Rows from block 10, named by matrix and row number. Each number is 200 + 20 x the weight over its row's rms, rounded and kept within 0 to 999. All counts start at 0. After the name is the row's rms in percent of the matrix's.
# c3: 3x3 conv (model.blocks.10.c3.weight, 256x256x3x3), inputs 132-137, a 3x3 kernel for each
c3.10,112,193,194,223,186,210,181,202,212,192,191,191,206,209,213,196,202,217,209,244,203,182,224,199,200,188,213,171,196,227,200,183,201,188,189,188,181,203,172,220,206,226,228,232,209,191,191,238,174,215,162,211,164,208,195
c3.11,109,198,216,195,230,208,168,213,201,198,201,255,210,209,174,194,215,184,173,172,232,210,222,216,199,194,210,241,197,178,181,183,229,182,202,196,192,235,216,198,192,192,176,187,172,207,204,190,187,145,231,221,224,196,179
c3.12,118,193,225,227,190,214,165,191,208,196,228,215,198,171,222,215,213,183,176,205,234,193,190,177,220,210,209,201,200,218,224,223,196,191,175,215,185,189,224,199,171,243,216,217,200,202,209,173,221,221,194,177,212,226,172
c3.13,089,227,236,210,223,240,187,212,206,175,204,223,212,187,213,198,185,194,179,236,195,212,167,210,208,151,165,218,206,194,164,204,193,207,177,192,150,206,219,212,174,208,198,219,208,220,213,200,204,171,206,221,192,192,186
c3.14,089,195,220,198,189,191,212,192,190,183,192,196,173,213,197,220,213,227,201,214,214,196,186,174,161,221,183,154,194,162,155,174,200,205,203,218,218,193,181,202,219,202,189,206,225,185,200,208,190,178,210,187,197,184,196
c3.15,114,192,201,193,205,213,208,204,198,201,211,228,193,199,204,177,176,199,181,182,177,187,231,200,193,184,183,183,199,224,207,227,190,183,159,233,205,185,208,232,212,195,183,185,208,210,175,187,169,150,244,217,209,177,225
c3.16,102,218,182,185,218,196,178,198,198,215,217,179,205,183,206,197,175,205,210,219,178,226,168,190,199,159,239,200,207,200,246,188,213,168,194,201,205,240,236,207,183,188,170,206,221,197,184,237,189,219,229,171,228,222,207
c3.17,090,206,219,215,193,230,192,156,164,199,243,201,178,221,201,192,211,222,206,202,208,217,195,205,245,197,175,202,171,212,232,229,209,191,198,195,234,176,232,172,188,204,202,190,225,218,183,205,164,193,197,190,188,191,214
c3.18,091,221,213,212,192,195,232,186,238,173,194,227,166,201,209,192,178,199,200,174,214,204,189,225,239,194,212,185,188,204,202,208,190,221,208,197,196,183,205,200,201,190,189,205,196,203,224,188,174,203,202,194,194,211,242
c3.19,084,181,192,196,179,202,169,193,217,205,199,200,193,197,195,206,208,201,203,183,208,177,223,200,231,187,198,234,188,204,235,208,192,185,196,182,199,216,195,213,193,206,189,206,185,202,190,160,198,175,227,211,179,201,255
c3.20,128,197,197,198,199,211,207,185,210,219,218,229,199,199,208,180,195,180,197,211,203,180,178,170,185,195,237,184,191,192,194,189,176,174,186,169,216,208,226,206,202,186,202,202,206,209,223,196,202,205,176,190,227,192,187
c3.21,111,218,196,190,203,213,190,164,214,177,245,251,192,216,210,163,188,195,188,208,213,222,185,187,170,187,198,222,211,177,220,185,205,186,164,225,185,178,184,168,205,205,209,201,239,195,232,209,210,212,188,162,189,192,218
c3.22,108,214,227,221,197,209,205,208,188,213,198,220,233,192,173,206,153,193,197,193,200,226,221,190,208,173,214,194,216,196,193,221,227,165,215,178,163,206,217,192,184,221,241,192,197,190,202,238,172,195,187,203,184,216,185
c3.23,106,211,188,211,213,181,202,216,187,196,203,200,168,188,228,221,186,175,227,208,176,206,216,184,231,172,173,221,218,192,198,201,196,193,201,218,191,194,174,204,259,208,184,204,227,217,212,214,144,160,212,183,181,178,220
c3.24,097,204,198,178,218,199,197,232,241,225,196,203,198,211,196,189,179,211,198,168,185,209,191,190,209,180,170,208,197,175,205,156,214,219,209,172,220,210,221,188,230,177,228,198,191,209,191,197,204,192,204,262,209,209,167
c3.25,120,186,178,233,212,191,197,179,169,190,201,199,192,196,186,216,172,177,212,217,172,204,154,208,201,215,205,203,181,203,205,221,187,205,205,206,199,193,181,229,215,221,183,204,212,216,233,170,189,181,220,198,186,233,155
c3.26,094,202,203,210,210,197,218,183,206,214,217,200,205,210,186,198,220,211,193,203,221,210,201,210,209,211,200,195,208,203,194,165,199,188,222,202,168,196,196,191,193,195,217,209,185,211,192,211,166,178,193,211,165,195,199
c3.27,102,211,202,206,226,197,186,180,193,170,205,175,183,183,193,160,204,220,208,218,201,207,161,209,175,145,231,194,215,211,185,185,218,199,213,189,162,184,210,186,199,193,196,232,195,217,192,196,188,231,165,195,187,203,218
c3.28,088,180,192,222,209,213,214,217,184,201,193,203,226,207,213,200,194,198,193,190,204,165,220,183,199,209,190,229,211,171,186,206,175,234,201,169,179,184,192,196,185,200,166,208,199,172,170,175,184,237,225,223,210,214,200
c3.29,134,170,228,174,183,215,229,191,213,205,199,210,179,199,196,204,205,207,190,223,205,208,204,184,202,210,199,196,195,252,192,220,195,223,164,215,150,160,184,157,190,193,210,205,190,201,190,219,240,239,187,190,199,151,165
c3.30,087,218,163,180,197,172,190,200,197,221,209,232,234,230,207,190,195,197,180,174,212,214,206,194,173,198,182,212,182,218,205,220,218,207,211,182,184,203,168,185,209,238,218,195,181,187,195,201,170,185,212,187,210,179,188
c3.31,091,223,201,190,213,230,209,197,191,168,207,176,197,188,215,191,198,221,207,217,176,193,170,207,189,217,206,168,198,200,196,201,211,193,176,226,210,204,211,203,207,188,185,226,196,198,185,193,204,203,209,224,177,212,219
c3.32,099,214,212,204,188,167,198,217,204,206,206,216,208,212,192,179,155,204,201,189,211,215,232,237,214,178,189,202,207,203,181,188,150,225,201,224,157,214,181,207,181,167,177,202,216,206,219,177,175,192,235,226,219,188,142
c3.33,084,196,233,221,204,208,180,207,202,214,219,199,176,200,217,194,200,179,210,156,246,221,192,173,245,210,167,177,196,207,198,201,210,216,210,201,196,203,210,167,208,221,204,191,221,205,198,171,210,171,177,169,196,177,204
c3.34,094,228,219,192,214,195,245,227,208,208,207,200,207,252,208,218,202,173,197,223,204,200,197,197,199,213,165,209,223,194,226,223,184,206,201,208,198,223,233,210,208,189,206,209,184,203,227,203,179,253,238,219,170,162,205
c3.35,085,211,170,207,187,199,173,206,158,209,176,198,189,208,185,190,190,202,213,186,202,225,212,198,231,177,183,183,218,208,186,206,183,185,213,228,192,192,180,194,178,181,221,204,226,217,223,206,200,199,224,216,232,185,193
c3.36,097,188,213,193,170,176,172,194,183,191,226,217,212,202,212,187,215,190,181,234,161,155,171,171,190,196,182,229,205,173,217,211,196,204,189,227,214,177,193,177,222,205,219,188,198,217,174,177,188,242,205,176,202,214,183
c3.37,088,219,190,185,224,176,200,185,235,213,209,190,203,188,204,208,206,207,211,218,216,176,195,177,176,227,215,209,196,210,229,212,227,168,190,223,212,195,201,200,175,182,216,199,204,214,200,196,226,198,164,197,172,238,216
c3.38,096,206,218,207,204,218,202,206,164,233,180,166,203,201,215,225,192,203,201,234,208,228,192,204,201,188,233,195,187,214,187,217,206,189,204,194,210,210,182,209,213,159,222,216,217,190,204,189,208,227,185,229,199,218,203
c3.39,093,185,191,179,213,204,182,206,203,184,187,220,213,214,215,223,195,204,183,227,213,193,175,259,193,213,216,162,193,210,180,199,220,186,192,224,210,210,197,191,177,183,208,211,203,198,152,190,177,224,199,235,182,223,209
c3.40,106,201,214,185,186,200,246,204,196,194,221,239,173,200,188,182,205,204,215,189,196,215,211,168,200,177,215,187,212,198,196,197,153,196,220,199,225,203,231,190,236,173,156,180,190,228,213,202,209,208,171,196,216,206,229
c3.41,131,208,190,195,187,181,193,200,206,182,193,195,187,185,200,199,218,197,183,192,188,195,183,201,250,207,203,205,178,198,204,180,216,193,191,191,198,195,208,204,210,207,177,197,230,221,206,252,199,206,190,155,226,180,183
c3.42,105,186,169,202,200,198,166,205,208,177,182,179,225,187,214,201,214,172,217,207,207,174,184,177,231,197,213,187,191,197,198,203,205,211,198,201,202,201,176,197,216,227,207,214,227,184,210,202,227,196,184,188,188,206,189
c3.43,092,180,198,204,207,221,213,183,195,240,219,207,226,231,205,203,198,193,210,203,166,199,204,231,194,204,223,193,222,197,204,186,164,199,223,207,178,170,190,189,196,166,205,186,198,189,223,194,187,188,205,175,215,198,174
c3.44,094,200,204,221,198,193,217,177,213,240,188,191,205,203,194,215,204,227,186,187,201,205,233,202,206,222,169,176,178,212,189,201,174,199,205,176,198,221,203,234,206,209,184,201,189,214,214,130,191,192,221,259,201,192,164
c3.45,094,231,208,225,255,188,187,206,232,188,200,211,221,170,193,197,209,175,183,178,186,184,197,209,187,193,199,159,227,215,205,180,222,191,240,186,179,218,226,195,215,211,152,200,180,208,242,197,181,224,205,186,190,153,217
c3.46,110,211,178,204,194,184,203,177,228,208,216,185,207,195,239,196,210,192,204,189,208,209,217,196,164,215,177,158,189,211,200,217,199,207,228,163,184,202,201,215,150,183,195,196,207,197,203,212,197,248,158,140,221,180,178
c3.47,086,213,221,246,215,214,225,189,184,196,222,218,191,181,201,197,178,196,211,223,173,168,203,186,194,172,230,233,189,204,236,223,185,232,196,202,219,222,215,195,212,185,226,193,200,189,198,240,208,212,206,177,178,201,194
c3.48,085,180,197,187,210,226,186,200,240,197,202,191,203,223,222,183,196,209,217,192,225,190,181,209,215,191,163,217,218,207,201,207,214,168,210,187,186,202,184,192,196,194,177,196,211,213,186,214,214,193,165,186,228,217,212
c3.49,090,223,217,185,205,211,180,216,227,194,201,208,204,202,211,202,205,186,200,184,191,216,165,228,209,185,187,201,179,206,189,226,159,172,207,184,165,187,182,176,201,179,187,205,189,195,198,219,221,242,213,203,212,230,185
c3.50,102,187,195,206,197,214,201,227,174,201,201,197,215,203,203,196,216,220,202,203,188,190,217,231,215,200,196,177,190,197,239,175,250,174,204,211,183,210,190,181,174,190,177,194,199,212,207,203,177,200,205,244,189,181,216
c3.51,113,196,164,179,200,215,208,185,192,186,193,149,224,190,220,261,197,215,167,202,177,208,215,210,215,174,212,202,216,204,207,161,215,193,220,207,211,220,183,206,194,168,161,182,221,185,215,191,187,216,203,212,238,204,192
c3.52,116,200,213,178,182,196,203,228,188,179,192,190,198,163,157,150,154,142,186,202,207,188,220,201,188,166,223,179,196,205,185,191,184,207,198,194,141,192,197,207,173,142,130,165,138,188,204,192,204,220,194,182,225,208,216
c3.53,087,195,218,217,183,187,218,172,178,221,214,213,170,231,192,185,200,202,200,185,199,199,203,231,170,224,208,164,194,204,171,209,196,215,205,192,181,213,182,191,202,214,218,191,171,201,190,194,185,216,207,212,198,169,172
c3.54,087,215,197,183,196,215,207,223,172,215,169,176,194,227,215,198,194,205,196,202,204,174,204,218,210,177,181,190,185,198,190,194,205,210,189,230,200,198,179,222,195,190,197,210,209,218,200,194,186,196,203,235,198,174,196
c3.55,107,193,182,213,187,181,179,207,170,185,187,251,205,205,178,219,202,205,185,205,188,205,176,196,213,219,203,208,194,193,215,199,218,219,191,215,189,210,212,205,206,216,212,187,196,180,171,211,190,198,236,223,149,233,228
c3.56,089,214,208,175,236,181,198,205,196,228,196,208,188,202,170,217,202,209,192,174,171,188,217,235,201,191,163,240,192,188,206,224,208,201,198,198,194,226,204,156,190,202,199,215,192,195,216,197,205,177,196,209,152,265,179
c3.57,098,240,200,199,226,225,220,233,206,192,194,193,199,191,184,205,172,197,205,200,183,194,241,191,198,204,193,213,206,209,195,244,236,185,196,201,198,226,184,181,203,186,205,188,202,214,186,159,206,245,198,159,213,206,212
c3.58,090,195,189,188,172,192,193,222,177,201,230,231,209,206,216,215,194,212,205,166,197,209,188,190,181,229,224,215,192,175,165,206,191,206,198,197,180,222,172,210,183,194,191,197,188,201,201,156,191,239,235,178,203,242,186
c3.59,085,219,203,212,216,215,185,222,234,213,222,217,190,205,209,222,197,242,222,209,235,209,185,198,167,208,158,174,210,208,208,248,215,183,169,219,183,183,197,189,210,186,173,203,221,196,185,193,199,211,196,225,194,206,171
c3.60,100,201,215,182,210,248,191,199,200,207,204,208,169,186,177,180,185,197,211,180,197,197,177,162,203,171,210,223,205,217,169,233,178,194,184,185,175,197,198,187,218,215,194,181,195,190,233,184,224,192,233,182,233,195,225
c3.61,092,202,189,184,210,184,191,211,189,152,204,223,209,195,213,233,211,196,218,221,181,203,215,216,156,178,173,214,183,210,199,173,206,197,221,223,181,189,204,172,178,201,230,188,211,192,179,189,194,197,158,216,227,182,192
c3.62,107,236,202,226,202,217,203,196,224,214,185,188,192,223,231,192,183,188,202,191,201,192,205,207,224,227,235,159,219,239,176,225,176,220,174,189,202,207,186,203,195,196,177,207,206,200,173,205,239,231,222,205,228,190,207
c3.63,105,215,207,203,192,234,205,206,210,192,179,189,183,212,211,214,198,232,194,184,204,162,182,212,244,192,196,206,221,196,174,225,200,172,200,170,241,188,191,168,172,176,186,202,172,216,191,205,198,213,191,183,180,214,195
c3.64,089,230,228,188,274,221,133,197,203,140,190,206,211,211,185,206,199,203,205,204,224,208,218,186,202,190,159,227,218,187,212,178,215,179,198,178,179,226,187,203,197,209,199,210,191,193,224,216,178,183,223,217,200,187,192
c3.65,085,208,209,199,197,187,234,200,179,217,188,182,215,217,180,193,182,168,193,199,172,202,202,245,146,220,198,162,193,199,213,200,199,187,205,225,242,206,199,212,191,198,161,187,189,194,208,212,222,242,190,226,187,235,221
c3.66,095,195,168,207,212,186,197,215,187,201,207,212,182,205,228,198,207,217,202,199,208,196,246,164,231,229,197,219,213,210,190,206,198,195,176,205,175,223,241,222,188,187,181,189,197,207,206,202,196,239,180,219,178,194,217
c3.67,095,192,247,194,168,214,209,169,180,204,204,195,210,224,191,189,205,205,193,213,177,206,165,208,223,192,195,183,219,190,170,239,183,180,148,238,150,204,192,178,184,187,189,187,177,201,202,163,214,197,206,205,215,213,200
c3.68,081,238,187,184,252,242,231,206,227,188,232,191,210,202,171,173,184,204,210,182,212,198,198,204,187,196,243,209,198,185,179,203,209,174,223,185,185,226,220,210,198,202,177,212,199,197,239,228,162,207,173,200,225,167,230
c3.69,093,209,182,196,212,172,167,218,188,194,205,194,204,180,199,167,193,178,177,188,211,174,209,182,211,260,189,224,208,178,191,204,185,188,204,224,173,208,214,205,166,169,158,190,155,177,210,183,204,191,173,209,248,166,203
c3.70,103,206,214,197,177,223,171,192,238,202,216,231,229,194,186,202,208,179,206,219,232,181,199,189,196,215,164,166,165,195,243,227,194,190,186,209,202,227,229,187,186,194,197,185,181,214,202,173,227,205,199,190,196,161,233
c3.71,086,195,210,193,191,211,181,209,192,200,198,231,196,195,198,235,214,219,186,197,182,193,227,208,197,189,220,157,185,174,211,204,231,185,195,224,185,203,215,193,195,194,146,213,182,212,176,231,210,212,202,230,207,230,225
c3.72,100,191,185,184,202,195,203,165,202,201,207,186,222,182,193,186,180,197,187,181,212,188,213,201,248,168,210,145,195,177,199,182,216,204,212,205,193,166,176,216,229,199,181,219,227,191,167,183,226,200,221,187,178,182,230
c3.73,110,191,199,195,192,218,194,197,187,183,181,160,197,196,226,211,206,213,195,228,194,202,194,214,218,194,218,154,189,171,181,217,180,238,206,209,189,211,168,210,200,204,221,203,183,183,194,172,208,153,237,199,203,220,195
c3.74,097,204,216,200,212,217,197,211,200,219,196,221,228,201,189,228,200,213,192,210,190,187,206,200,179,226,201,196,197,175,200,189,186,197,186,190,231,207,164,171,199,233,221,201,213,176,207,176,215,182,205,173,211,187,176
c3.75,115,200,203,192,192,183,220,194,190,199,199,176,210,226,207,211,207,188,191,203,168,210,230,237,209,165,191,216,213,187,227,184,187,166,216,183,205,199,163,196,213,217,202,202,202,212,177,243,163,166,193,229,217,180,188
c3.76,091,243,207,210,232,213,174,182,236,203,201,178,222,180,191,160,200,201,185,230,226,190,213,192,197,200,206,243,194,200,189,205,186,190,180,207,194,189,214,220,177,187,188,189,180,198,208,202,252,186,201,156,171,226,187
c3.77,094,197,219,219,186,200,180,203,194,228,193,197,202,240,200,185,205,203,197,156,193,175,190,211,201,161,203,199,178,191,228,188,204,244,193,203,161,188,193,195,201,235,211,200,201,206,165,210,213,188,188,213,206,235,189
c3.78,096,202,152,193,184,204,182,207,195,189,198,175,187,198,185,181,197,202,198,208,171,195,206,234,213,226,180,158,197,201,181,207,191,192,207,199,199,230,197,164,234,213,236,203,204,206,169,189,190,233,222,174,184,195,211
c3.79,092,187,219,178,220,207,218,219,229,229,225,199,190,154,161,206,174,178,217,193,216,193,206,186,201,162,218,246,192,216,190,182,197,239,227,216,166,213,209,215,205,231,209,223,215,199,193,170,164,207,187,204,182,192,225
c3.80,100,203,198,188,172,230,226,172,224,175,245,203,203,209,193,211,203,186,184,199,192,207,242,180,196,202,194,190,178,202,217,207,218,204,185,235,159,236,195,207,247,223,190,153,202,187,198,197,153,197,181,222,212,180,239
c3.81,108,197,192,195,196,192,171,190,192,217,210,222,203,168,165,145,183,173,196,203,221,186,224,192,172,161,168,201,209,208,190,211,208,183,193,251,179,166,182,187,192,293,235,203,258,219,202,205,208,214,192,235,164,169,208
c3.82,092,202,184,199,194,210,191,192,162,186,203,198,194,183,219,190,213,209,192,203,189,196,188,214,199,197,207,216,204,230,163,191,202,180,228,198,221,210,215,250,198,220,235,194,236,206,189,189,170,219,196,199,173,226,174
c3.83,092,223,201,191,198,231,185,185,223,159,201,192,205,181,225,194,207,210,188,234,204,220,183,211,199,175,184,189,192,200,192,196,210,221,205,212,208,182,194,228,202,196,206,208,208,200,187,213,223,195,210,224,176,206,224
c3.84,094,236,221,197,236,247,205,164,202,188,195,186,202,169,186,237,192,232,199,213,224,197,202,226,177,195,200,191,186,215,199,224,165,209,212,208,192,174,222,186,186,190,212,226,250,184,247,228,188,138,235,215,171,165,188
c3.85,119,207,166,179,190,200,191,157,247,197,196,216,180,208,212,185,196,197,163,205,197,193,209,191,199,172,198,210,207,213,229,176,213,199,201,200,187,206,207,185,204,176,201,201,204,223,204,204,193,192,182,235,240,223,190
c3.86,097,201,183,240,216,193,207,170,186,211,207,206,179,208,207,207,183,218,232,213,203,192,193,205,211,211,172,186,194,201,196,190,219,201,189,186,247,210,215,193,205,175,203,185,194,189,223,173,206,167,197,181,190,193,232
c3.87,089,198,175,237,225,214,155,237,182,218,230,206,209,193,210,198,176,179,199,197,188,236,192,170,207,230,167,206,181,217,173,225,202,176,196,182,174,204,171,193,192,190,184,200,196,197,213,229,223,177,213,242,187,198,188
c3.88,101,203,191,224,171,154,156,191,168,198,176,199,220,207,213,166,199,192,196,212,199,222,229,213,161,201,187,172,214,186,212,222,230,200,187,193,203,195,220,231,209,203,209,181,201,196,171,214,256,179,210,205,201,222,181
c3.89,098,175,205,228,234,191,252,176,189,193,207,187,204,178,174,172,187,186,192,197,191,226,188,163,191,214,204,191,214,205,240,196,206,169,193,226,176,200,219,220,210,186,186,188,204,204,215,225,172,188,212,179,190,197,214
c3.90,081,239,207,224,221,240,203,199,199,194,221,214,201,198,237,188,200,212,202,201,202,190,208,173,211,182,193,182,186,201,191,216,195,205,186,189,188,196,189,180,174,171,187,177,194,209,193,176,211,243,186,202,174,199,196
c3.91,097,210,212,199,223,217,197,190,183,198,202,213,184,204,217,220,186,187,175,201,181,193,200,218,175,210,208,186,166,250,174,212,199,194,200,166,197,211,188,195,189,190,199,197,195,198,206,191,186,149,209,246,214,193,204
c3.92,092,209,222,201,223,169,178,192,194,188,194,208,195,196,211,196,201,179,202,206,190,177,203,213,216,196,215,183,230,186,195,197,176,201,203,152,204,209,209,196,180,171,188,187,194,199,188,199,221,235,189,171,208,181,177
c3.93,084,178,162,210,192,180,215,181,185,227,180,210,182,207,208,202,163,189,189,195,207,175,237,242,197,179,162,195,191,205,180,210,197,238,199,170,198,172,220,173,208,215,192,204,181,187,213,223,195,190,201,194,199,195,204
c3.94,107,209,203,189,184,201,215,200,181,180,204,214,176,177,213,201,211,196,218,232,182,184,209,186,231,198,209,165,212,209,185,204,173,189,188,179,186,187,204,217,233,195,202,215,223,187,258,208,172,188,194,168,187,187,178
c3.95,097,198,223,188,193,223,199,196,179,208,172,180,181,205,195,215,216,212,217,196,214,218,160,232,215,198,198,209,160,193,165,181,199,208,213,182,227,207,221,225,197,203,183,201,215,193,195,220,184,226,211,213,193,204,195
c3.96,099,199,176,205,214,239,206,207,177,183,226,203,192,223,206,210,208,183,204,221,178,194,197,219,193,208,221,171,174,197,216,218,164,166,175,228,191,202,216,176,195,177,187,196,204,196,191,166,217,169,234,220,175,235,165
c3.97,092,198,228,198,195,169,239,229,229,189,232,206,253,217,196,178,192,173,195,210,222,149,201,204,227,220,172,211,202,218,189,195,179,193,201,205,214,216,201,183,206,195,188,216,193,204,212,196,179,217,180,213,182,162,206
c3.98,115,190,216,198,167,203,194,200,177,224,196,200,177,198,208,195,212,189,190,143,187,199,212,203,181,230,206,169,191,212,220,220,161,216,170,226,186,209,228,201,202,187,215,188,199,204,217,218,136,178,176,234,207,201,187
c3.99,084,212,224,193,200,215,245,178,206,230,193,194,202,185,201,156,168,210,178,192,215,208,209,184,222,153,154,213,201,212,161,208,191,194,150,203,216,194,226,173,188,205,221,202,206,196,207,224,242,206,236,178,186,221,240
c3.100,119,210,181,182,184,207,204,200,174,188,197,212,231,208,195,186,211,187,229,197,184,179,193,203,217,191,233,150,229,191,187,179,186,218,198,186,158,201,237,199,197,209,226,197,178,195,184,155,159,213,184,163,152,228,241
c3.101,108,217,166,184,214,186,201,196,204,217,216,243,183,197,209,208,188,196,185,182,221,204,226,233,189,213,237,151,187,200,190,204,207,175,232,196,193,202,223,207,187,196,188,191,239,173,225,195,227,205,225,195,225,174,189
c3.102,112,217,181,200,209,202,188,189,178,211,215,181,193,219,212,229,196,203,205,209,198,181,222,173,157,204,234,201,225,213,187,203,169,204,198,194,200,184,194,203,174,195,198,189,222,204,187,222,212,192,200,173,212,184,156
c3.103,109,182,214,211,199,199,207,180,193,191,239,217,179,188,201,211,206,197,227,198,167,210,187,186,253,175,161,200,197,197,170,178,227,196,223,195,160,214,216,173,200,224,187,215,182,221,184,209,172,130,224,160,191,210,205
c3.104,084,165,194,219,211,224,191,207,210,227,222,194,202,183,187,191,173,202,202,242,237,203,188,198,182,218,190,217,192,162,233,194,193,174,203,216,196,190,197,205,208,182,215,209,212,192,188,212,207,185,217,174,216,190,239
c3.105,095,222,227,201,201,208,200,203,172,185,199,213,228,186,178,217,174,208,186,186,181,187,187,209,236,193,178,167,164,195,188,209,170,189,206,217,159,218,229,184,186,191,190,198,206,198,179,238,208,203,194,259,205,196,182
c3.106,089,201,203,201,166,187,176,183,210,149,196,216,166,207,190,198,183,184,209,186,177,212,173,238,190,195,220,215,198,178,208,190,208,204,222,198,227,188,209,201,212,189,202,186,194,220,192,178,197,161,206,249,200,219,216
c3.107,094,223,191,209,173,202,191,194,196,220,204,231,185,207,203,199,199,189,183,187,201,210,208,206,228,197,193,187,214,227,199,190,176,203,208,212,213,211,217,203,221,176,197,185,204,188,214,215,220,197,228,192,206,230,188
c3.108,099,214,208,230,233,179,210,226,228,177,201,226,205,203,216,225,196,191,186,187,171,198,202,178,188,217,187,215,193,179,194,186,221,184,178,185,179,199,200,211,197,174,190,199,184,186,220,190,176,185,246,175,185,170,193
c3.109,100,172,186,180,191,212,220,194,228,196,200,205,193,200,231,162,223,216,222,219,205,218,211,212,223,145,160,235,203,179,188,204,171,195,221,193,215,209,218,209,206,171,187,186,157,203,217,184,186,196,192,200,191,206,203
c3.110,095,182,218,221,162,180,214,193,227,170,220,217,204,214,191,242,189,196,182,163,200,227,229,244,196,189,189,181,210,171,204,209,205,210,236,192,225,218,241,237,207,172,190,211,195,196,195,226,195,159,166,245,239,202,157
c3.111,100,224,205,199,202,234,210,215,182,165,201,185,229,152,216,235,196,206,192,210,202,184,225,219,238,183,176,178,225,212,203,212,199,192,210,202,225,194,188,205,183,206,212,197,233,189,209,217,207,179,217,236,183,195,201
c3.112,090,201,223,190,215,209,197,226,187,178,199,209,187,189,182,218,227,222,206,197,208,194,228,202,243,206,199,157,194,203,202,193,181,219,248,219,219,171,176,204,205,176,205,210,215,219,182,189,174,187,213,210,171,196,228
c3.113,139,198,199,199,195,193,213,185,171,206,199,180,194,199,223,227,185,200,167,172,203,200,172,196,249,183,216,183,173,238,210,223,214,193,180,171,216,206,181,203,207,210,240,217,189,186,193,183,194,202,205,193,216,175,202
c3.114,106,219,219,179,225,200,157,213,208,205,224,199,189,215,185,193,211,196,191,228,223,191,198,195,220,184,211,226,159,176,214,209,172,202,235,208,202,156,158,230,183,226,201,189,199,198,207,212,196,225,182,192,220,223,179
c3.115,110,207,197,192,222,224,187,215,187,199,210,204,189,208,203,197,202,157,202,155,212,175,215,193,197,187,205,224,217,170,220,161,210,205,227,178,190,226,214,192,177,193,182,194,211,201,198,218,232,170,230,191,184,174,181
c3.116,119,191,194,218,201,199,208,201,191,201,221,183,218,226,177,208,217,217,194,187,158,191,227,176,206,201,190,195,201,185,202,169,227,192,182,214,242,220,188,190,240,195,173,196,188,203,185,259,191,161,200,219,184,190,220
c3.117,084,208,207,202,204,231,192,160,247,252,221,202,187,184,221,220,199,179,182,186,189,166,161,206,181,200,193,238,223,223,200,225,220,202,185,217,195,207,206,207,219,213,195,208,222,192,220,211,191,165,210,202,182,216,163
c3.118,118,214,212,184,180,193,218,211,197,211,191,209,185,190,196,194,192,226,215,228,186,188,198,211,226,199,195,197,208,203,209,203,221,192,214,207,177,193,193,207,170,195,193,193,204,218,188,198,198,201,203,195,148,208,177
c3.119,100,203,203,190,196,187,145,187,203,211,208,213,221,210,196,216,181,227,230,201,204,242,202,183,166,194,190,191,218,219,194,212,207,180,211,196,183,210,206,227,199,209,153,168,149,212,197,174,208,189,177,202,161,265,202
c3.120,100,186,199,183,198,207,197,215,214,217,186,196,200,174,228,214,230,204,208,217,222,198,195,186,242,199,218,218,222,209,217,213,206,188,195,185,219,250,189,226,206,212,213,186,181,197,215,218,217,216,216,221,208,196,184
c3.121,121,205,157,218,201,211,197,187,191,211,194,199,216,199,188,177,206,193,172,238,208,256,180,209,170,198,218,167,216,198,221,184,191,161,210,176,226,193,216,201,216,184,215,186,218,200,263,210,219,218,185,175,205,196,168
c3.122,093,217,182,176,204,162,165,184,198,197,219,247,201,219,221,186,172,176,220,168,201,209,192,190,203,196,213,212,178,161,218,204,243,198,185,209,173,192,204,191,197,161,167,201,190,176,215,193,213,171,194,184,171,212,233
c3.123,097,190,237,175,195,224,179,200,242,171,183,183,170,182,170,164,203,162,205,173,203,159,214,169,215,184,215,203,198,182,203,187,188,174,204,188,217,204,192,186,182,128,140,186,204,199,180,211,219,200,211,201,189,218,213
c3.124,090,208,224,226,199,204,189,217,185,216,215,204,199,192,211,176,181,191,214,183,213,210,201,212,176,164,188,196,200,215,195,187,191,202,213,176,144,183,244,170,213,208,179,191,187,180,208,184,196,224,185,174,233,208,179
c3.125,107,196,171,213,206,225,200,220,183,214,191,199,200,201,228,243,186,201,204,174,202,212,193,190,206,205,226,205,190,213,196,184,192,195,209,181,214,208,210,243,181,214,195,194,186,203,172,199,209,188,206,168,212,204,172
c3.126,099,220,205,215,173,198,178,171,215,182,205,225,204,224,211,215,199,183,188,187,200,228,177,207,175,189,201,186,187,176,216,197,208,171,198,185,239,197,207,182,156,181,190,189,196,206,211,211,196,197,206,211,183,193,182
c3.127,100,194,195,206,213,195,224,186,196,212,209,233,181,201,214,185,196,170,181,210,208,184,226,227,174,170,204,188,210,196,220,224,190,164,207,195,192,156,191,145,232,186,214,211,176,207,169,220,203,198,193,198,203,182,163
c3.128,101,185,179,190,169,199,221,212,215,188,212,218,200,144,154,132,174,138,199,209,201,201,208,218,192,197,169,223,189,202,199,183,219,186,224,200,187,187,188,195,210,260,250,188,224,188,204,189,198,213,201,214,200,184,203
c3.129,085,207,217,214,218,214,211,182,213,193,195,224,196,211,192,201,217,218,206,228,212,221,214,182,194,224,198,191,188,200,201,189,191,193,220,239,207,209,231,189,203,201,186,183,187,205,238,205,197,190,179,166,190,192,192
c3.130,087,176,169,212,190,186,196,195,192,188,222,200,196,227,217,206,177,201,189,187,201,202,223,169,218,258,183,214,192,216,199,206,179,216,188,177,181,202,198,231,187,207,184,208,206,215,167,197,186,198,186,171,180,236,196
c3.131,091,207,161,184,182,181,170,184,172,220,211,244,186,201,184,219,179,214,214,194,217,189,177,208,176,183,175,174,199,238,180,200,197,196,198,196,210,202,190,220,195,204,213,180,203,198,201,195,181,201,208,202,216,188,215
c3.132,109,213,253,187,232,0,280,227,247,232,211,185,240,209,196,174,207,190,212,160,181,200,211,183,218,178,200,225,200,232,193,196,196,196,220,202,205,214,203,185,187,196,190,197,191,192,211,194,175,184,215,172,199,155,232
c3.133,088,180,200,217,220,179,205,178,202,192,188,179,234,142,156,187,219,234,183,169,210,207,203,203,194,197,175,236,191,216,195,165,176,227,206,172,204,189,208,230,192,236,208,210,223,193,160,224,185,181,187,203,200,228,189